Weights of a small image VAE.
Model: encoder norm layernorm, encoder patch size [2, 2].
Rows from block 14 of the encoder, named by matrix and row number. Rows with one number belong to one neuron. Each number is 200 + 40 x the weight over its row's rms, rounded and kept within 0 to 999. All counts start at 0. After the name is the row's rms in percent of the matrix's.
# gate: MLP gate (encoder.blocks.14.mlp.gate.weight, 672x256), inputs 0-85
# fc1: MLP up (encoder.blocks.14.mlp.fc1.weight, 672x256), inputs 0-85
# fc2: MLP down (encoder.blocks.14.mlp.fc2.weight, 256x672, transposed), outputs 0-85
gate.17,093,214,157,231,180,238,148,226,166,227,186,227,194,178,226,234,207,208,124,201,291,138,198,184,281,225,190,184,226,225,132,177,179,268,187,242,234,105,228,225,170,257,174,148,177,163,226,277,181,141,183,228,232,210,245,190,188,214,141,244,213,192,228,190,276,220,280,212,141,262,260,224,205,235,183,234,218,259,189,199,257,248,233,217,160,226,144
fc1.17,090,117,213,148,178,243,142,179,217,239,188,242,248,173,125,162,185,202,166,233,189,245,130,199,191,260,214,158,174,133,203,298,254,248,221,170,191,176,180,227,251,133,175,176,209,258,182,219,134,233,205,202,171,218,182,234,204,243,212,231,233,140,260,199,193,262,151,144,236,210,209,178,215,132,271,199,145,179,193,162,233,246,229,231,206,153,253
fc2.17,025,206,302,156,164,215,261,262,211,251,207,144,208,215,199,172,223,243,186,188,144,208,158,204,232,114,203,177,154,145,131,162,155,207,180,253,184,206,129,242,247,179,174,237,117,139,231,159,237,205,193,219,194,214,131,229,213,161,188,189,143,194,183,199,142,189,156,231,247,189,214,167,168,137,153,186,183,236,164,127,172,209,154,170,173,164,179
gate.18,098,240,285,224,194,180,262,196,211,166,215,179,199,159,224,195,154,196,216,235,169,186,246,178,272,276,159,179,187,234,212,173,195,229,147,226,183,164,225,178,204,160,149,166,187,206,226,236,238,132,205,139,217,232,244,221,109,188,198,225,223,128,118,215,195,199,175,250,105,192,192,170,167,238,158,187,191,186,206,239,163,222,169,142,167,152,254
fc1.18,099,213,230,159,121,146,231,188,125,229,170,254,165,249,215,245,243,159,133,186,205,258,163,199,226,212,204,210,243,245,168,129,175,190,219,250,227,216,245,240,164,201,247,235,214,246,216,187,191,240,232,167,175,247,179,168,203,249,137,150,226,233,296,178,130,197,224,175,209,199,204,260,223,162,259,188,196,154,246,206,180,180,140,265,240,189,206
fc2.18,026,216,180,126,222,193,137,83,145,268,160,196,223,149,231,147,206,146,269,210,143,207,190,213,201,267,224,178,246,164,194,219,166,196,185,199,240,171,196,165,205,236,264,257,235,200,268,162,171,168,287,242,175,211,161,199,193,142,178,264,224,181,234,208,199,160,218,210,180,244,139,278,228,152,227,135,192,196,172,230,189,164,206,195,195,276,234
gate.20,095,181,188,235,156,167,195,184,175,168,192,198,232,225,172,167,191,205,200,221,189,296,145,198,203,211,201,202,159,232,121,220,232,188,153,193,155,246,226,169,153,145,199,220,117,285,154,206,237,245,233,182,211,171,134,261,148,175,248,159,272,225,122,309,193,256,183,158,191,177,255,204,219,173,177,190,199,219,251,161,202,138,219,217,219,243,178
fc1.20,090,264,163,183,181,227,232,208,113,179,189,270,190,241,162,211,188,215,184,234,185,270,186,168,174,220,215,215,229,220,220,231,171,255,193,201,215,183,249,167,218,202,274,164,241,198,190,328,132,196,116,242,168,264,188,287,261,216,200,195,143,202,266,272,217,220,203,175,252,233,283,205,246,175,232,197,165,220,213,222,252,193,188,254,144,237,154
fc2.20,026,170,247,148,163,221,232,182,258,151,152,140,222,164,260,224,229,235,233,191,110,219,157,180,175,161,228,222,171,230,200,175,234,149,219,220,214,231,184,150,181,149,151,218,70,224,244,240,199,248,190,234,175,166,244,214,173,203,181,201,190,201,173,259,248,210,197,209,128,204,209,128,196,97,234,247,170,248,213,128,203,129,165,213,132,179,157
gate.21,091,233,205,219,248,236,214,187,136,243,184,181,170,259,227,206,209,209,250,238,233,205,172,129,184,166,220,176,211,228,241,244,131,156,175,201,222,309,157,229,182,77,194,196,139,138,205,167,210,199,239,166,170,213,178,179,179,146,166,197,167,204,194,138,179,161,210,169,163,212,131,232,174,252,143,152,209,258,143,142,161,174,185,214,180,213,176
fc1.21,094,196,205,149,191,297,232,273,147,124,178,209,252,218,157,133,250,213,171,194,262,186,162,159,251,246,229,229,216,218,173,229,155,268,154,197,138,237,272,167,101,175,265,241,210,216,231,169,211,266,177,194,163,208,240,269,221,169,169,222,235,198,154,200,235,180,124,116,143,197,151,165,218,163,223,260,241,200,154,260,215,192,198,203,208,197,248
fc2.21,024,151,221,171,236,239,195,190,202,178,219,154,171,204,192,211,147,228,308,258,201,217,168,194,186,256,162,253,242,164,167,164,227,133,172,205,196,250,105,188,217,224,175,181,222,250,177,248,168,136,153,227,197,161,214,184,269,260,197,141,202,208,235,256,223,211,229,216,156,211,214,171,279,206,184,241,192,157,198,190,134,196,149,257,156,201,206
gate.22,089,229,205,191,219,283,200,188,253,138,188,243,154,69,211,298,183,106,186,187,218,204,184,124,164,133,246,306,235,160,201,153,174,162,203,195,159,196,198,233,189,229,180,197,191,239,193,272,211,230,176,90,213,212,235,170,181,144,174,233,129,221,201,188,206,151,115,242,183,212,179,217,181,182,164,212,242,189,142,333,183,198,175,173,216,223,157
fc1.22,092,211,266,231,200,102,239,140,180,197,220,189,181,185,253,201,163,236,197,171,244,244,166,104,173,177,259,208,180,202,246,140,227,226,193,140,185,194,181,185,204,146,220,203,200,156,171,297,184,187,227,158,172,165,156,203,219,192,242,166,180,207,179,220,186,191,264,200,166,202,236,180,156,183,268,204,252,144,170,268,170,158,136,182,186,232,151
fc2.22,022,174,233,157,216,213,207,164,215,172,173,142,211,165,269,216,77,204,202,198,144,148,174,217,253,89,142,204,144,210,187,200,151,227,190,173,234,153,177,160,227,182,184,191,173,195,180,187,189,221,155,207,253,180,148,185,211,128,258,241,196,195,186,223,168,209,197,154,209,181,170,244,221,167,212,220,233,265,170,174,172,161,197,178,218,179,143
gate.23,087,240,208,165,120,273,193,160,261,269,205,228,213,107,159,254,154,246,200,189,178,231,231,199,217,162,142,154,163,193,163,186,195,228,147,224,168,212,141,253,224,232,199,207,203,133,260,190,155,254,215,267,251,233,243,220,141,284,177,260,178,237,300,187,191,202,180,238,222,177,206,215,233,218,216,231,120,191,180,254,181,213,229,231,201,177,219
fc1.23,084,222,156,196,233,234,279,128,190,190,191,174,219,143,175,179,177,154,150,154,204,229,205,203,223,186,172,187,226,130,179,199,207,274,184,149,208,192,225,190,247,228,174,180,274,169,175,166,228,160,272,232,228,113,221,201,141,242,226,156,108,233,132,242,190,179,145,194,113,219,201,203,284,213,220,305,278,218,135,237,217,244,245,271,180,221,167
fc2.23,022,192,185,206,299,152,185,237,218,267,195,220,193,133,218,232,216,179,175,254,217,240,235,250,148,304,204,141,230,197,224,132,211,172,139,172,237,212,219,147,217,260,242,182,161,190,136,128,188,216,174,206,224,238,246,132,244,218,219,170,236,195,189,138,264,222,228,141,191,208,160,198,220,168,145,190,270,167,173,268,178,248,216,146,181,199,201
gate.24,099,241,195,240,165,205,223,265,186,156,254,233,164,217,181,236,178,196,146,261,180,212,265,180,259,156,219,167,218,217,187,125,133,172,156,246,239,201,163,145,224,152,187,201,209,152,162,185,250,236,226,210,184,224,230,192,244,167,104,179,99,184,181,231,213,237,250,218,219,153,209,181,190,197,190,222,167,172,235,302,224,189,179,199,136,172,176
fc1.24,090,169,258,227,207,201,214,224,176,139,225,140,137,256,237,187,210,177,220,161,248,221,162,228,244,152,237,188,174,281,246,200,217,162,235,182,206,218,184,185,164,241,176,247,248,218,192,241,178,179,264,237,189,177,195,224,185,187,167,124,228,199,212,168,208,218,157,142,181,243,188,152,231,242,175,98,126,197,252,147,215,199,235,268,163,213,241
fc2.24,022,166,212,170,199,266,207,201,265,223,238,157,226,290,240,214,271,246,193,200,147,280,182,210,224,191,300,143,193,228,134,169,215,137,319,255,163,194,126,273,195,248,240,158,257,216,225,206,196,165,196,222,230,229,204,163,174,222,124,206,205,204,228,175,209,176,271,192,205,212,212,237,280,205,181,231,128,159,209,171,151,183,155,202,182,232,287
gate.25,097,195,264,164,133,196,183,182,142,183,195,192,192,139,238,257,253,236,177,182,199,237,162,155,271,178,208,231,192,182,94,268,191,202,215,138,220,149,165,206,260,177,147,224,227,221,229,234,141,193,217,212,219,165,190,199,214,320,218,215,165,170,117,107,160,159,203,177,230,256,234,204,274,228,154,161,178,224,135,225,155,228,215,193,154,189,172
fc1.25,091,223,171,233,245,137,231,201,233,232,192,207,145,162,204,218,151,194,238,235,266,190,252,152,257,250,163,169,245,131,165,160,221,202,174,167,214,187,192,183,273,267,179,249,190,219,163,164,317,213,163,234,193,181,196,232,236,200,197,236,165,195,140,267,201,137,205,160,131,231,253,168,167,169,152,182,182,110,193,267,149,229,236,156,206,223,172
fc2.25,028,184,188,164,120,147,289,225,235,229,219,172,230,215,169,204,215,246,185,151,229,191,197,161,140,140,175,251,212,179,262,169,216,232,173,235,204,221,277,159,171,264,171,244,214,221,214,179,129,243,173,204,220,185,224,166,168,180,250,226,216,227,165,147,218,261,204,129,221,155,191,182,200,168,205,212,193,202,169,271,190,208,213,249,204,250,98
gate.27,094,266,193,209,274,207,196,281,208,194,253,200,210,171,197,214,189,222,246,221,149,244,252,183,236,251,126,191,214,180,146,154,130,172,270,241,183,174,183,159,247,162,182,226,202,148,191,247,264,260,212,233,215,187,244,134,150,182,214,223,218,216,139,217,177,184,264,223,258,219,181,195,189,278,179,250,149,132,221,241,218,226,277,184,228,150,211
fc1.27,087,270,159,222,126,179,199,179,128,200,172,159,227,174,208,154,242,198,233,148,153,195,167,209,233,205,133,218,210,175,242,185,214,211,214,231,181,271,161,193,162,219,177,211,188,225,192,335,106,197,174,157,193,179,195,200,219,180,243,126,272,237,186,225,289,241,201,138,141,182,158,204,280,152,219,114,237,191,226,162,205,162,217,279,270,254,175
fc2.27,020,171,280,209,138,209,203,270,209,197,173,238,242,213,176,170,125,179,221,216,217,191,76,205,140,309,160,212,214,167,238,186,254,260,132,176,213,193,212,245,170,170,225,210,163,252,167,145,179,160,247,265,106,218,209,300,168,233,198,205,183,155,185,223,189,203,244,223,190,216,205,186,215,173,166,213,188,190,223,170,216,221,210,211,158,224,216
gate.28,091,185,198,180,208,245,211,225,234,288,211,175,213,186,205,220,168,207,234,212,273,183,163,217,133,261,181,234,256,213,244,222,262,201,217,213,163,167,219,136,189,194,212,251,179,170,182,155,268,207,218,170,203,199,239,214,210,165,196,268,211,162,183,213,196,266,144,250,142,192,261,202,195,218,208,216,187,208,257,205,235,82,134,247,133,183,182
fc1.28,094,229,138,202,277,257,260,216,224,225,174,210,182,247,184,276,209,190,182,194,242,178,146,260,162,213,247,216,215,220,176,193,221,139,152,214,173,177,245,231,268,190,121,169,114,209,203,122,273,171,157,220,225,151,210,222,243,149,154,156,179,232,178,257,165,191,101,212,252,178,195,205,313,212,180,183,191,300,163,187,250,137,210,141,236,174,212
fc2.28,025,186,138,133,246,186,167,105,191,203,199,236,128,134,216,155,153,159,145,268,190,245,258,180,175,160,194,147,235,173,141,174,189,184,236,239,254,159,182,230,211,279,176,181,272,260,253,273,177,276,195,174,292,180,206,128,214,227,194,197,219,246,261,201,221,193,204,142,207,223,129,212,226,242,216,193,197,154,234,205,140,183,203,254,171,197,182
gate.29,115,210,285,231,162,191,195,204,150,192,202,175,253,231,217,235,242,213,187,178,177,218,178,132,262,261,182,168,137,187,168,297,274,187,127,262,181,236,192,208,239,162,198,194,226,154,149,159,155,204,222,241,216,252,211,109,199,259,191,232,263,271,214,218,169,256,185,184,263,177,176,189,179,174,247,154,222,143,203,242,154,222,192,181,265,153,269
fc1.29,123,233,240,192,248,247,182,150,220,209,230,206,186,212,233,128,205,221,228,176,247,219,143,186,183,203,250,224,212,199,148,193,93,185,179,221,197,97,209,201,141,289,205,237,241,178,178,237,261,205,235,157,225,252,192,193,191,131,177,173,202,134,170,180,134,311,146,161,223,163,192,212,154,324,230,220,230,196,201,99,208,219,199,259,239,187,268
fc2.29,044,221,241,244,213,215,187,173,160,194,211,184,250,218,181,230,234,152,180,129,118,168,143,245,272,289,221,194,172,177,146,209,177,174,181,180,275,204,199,237,202,166,232,218,149,184,232,219,203,199,228,233,203,171,202,232,254,166,247,223,213,149,234,249,223,131,163,281,164,278,181,259,228,220,258,162,224,193,218,206,233,189,174,204,187,207,255
gate.30,099,230,183,299,268,282,175,180,237,170,222,195,155,189,262,135,242,175,196,198,206,203,163,181,260,202,192,168,186,204,219,258,225,220,174,212,155,168,235,196,143,253,130,246,167,160,179,271,230,151,259,180,168,207,254,238,181,223,236,118,261,239,204,211,229,239,233,165,229,222,174,134,163,181,214,263,195,155,253,166,222,211,209,95,118,187,248
fc1.30,102,158,239,174,151,231,208,206,228,197,225,151,157,251,300,223,230,191,239,233,227,137,197,171,210,130,138,169,115,193,120,221,224,205,195,219,167,208,265,113,171,220,188,131,228,181,185,180,139,183,222,217,182,140,188,177,194,154,176,278,229,255,243,220,157,152,257,204,259,223,181,253,271,228,187,174,314,211,192,169,198,186,193,253,235,135,154
fc2.30,033,206,269,206,260,195,172,181,175,263,133,245,223,182,235,175,97,141,181,202,243,183,194,205,158,167,148,174,208,216,193,197,234,244,179,123,265,195,246,213,173,181,264,207,258,226,187,170,133,160,206,239,195,181,180,239,168,194,147,158,198,165,180,253,196,182,210,234,185,215,180,247,212,200,215,199,203,213,207,216,163,218,257,214,161,206,240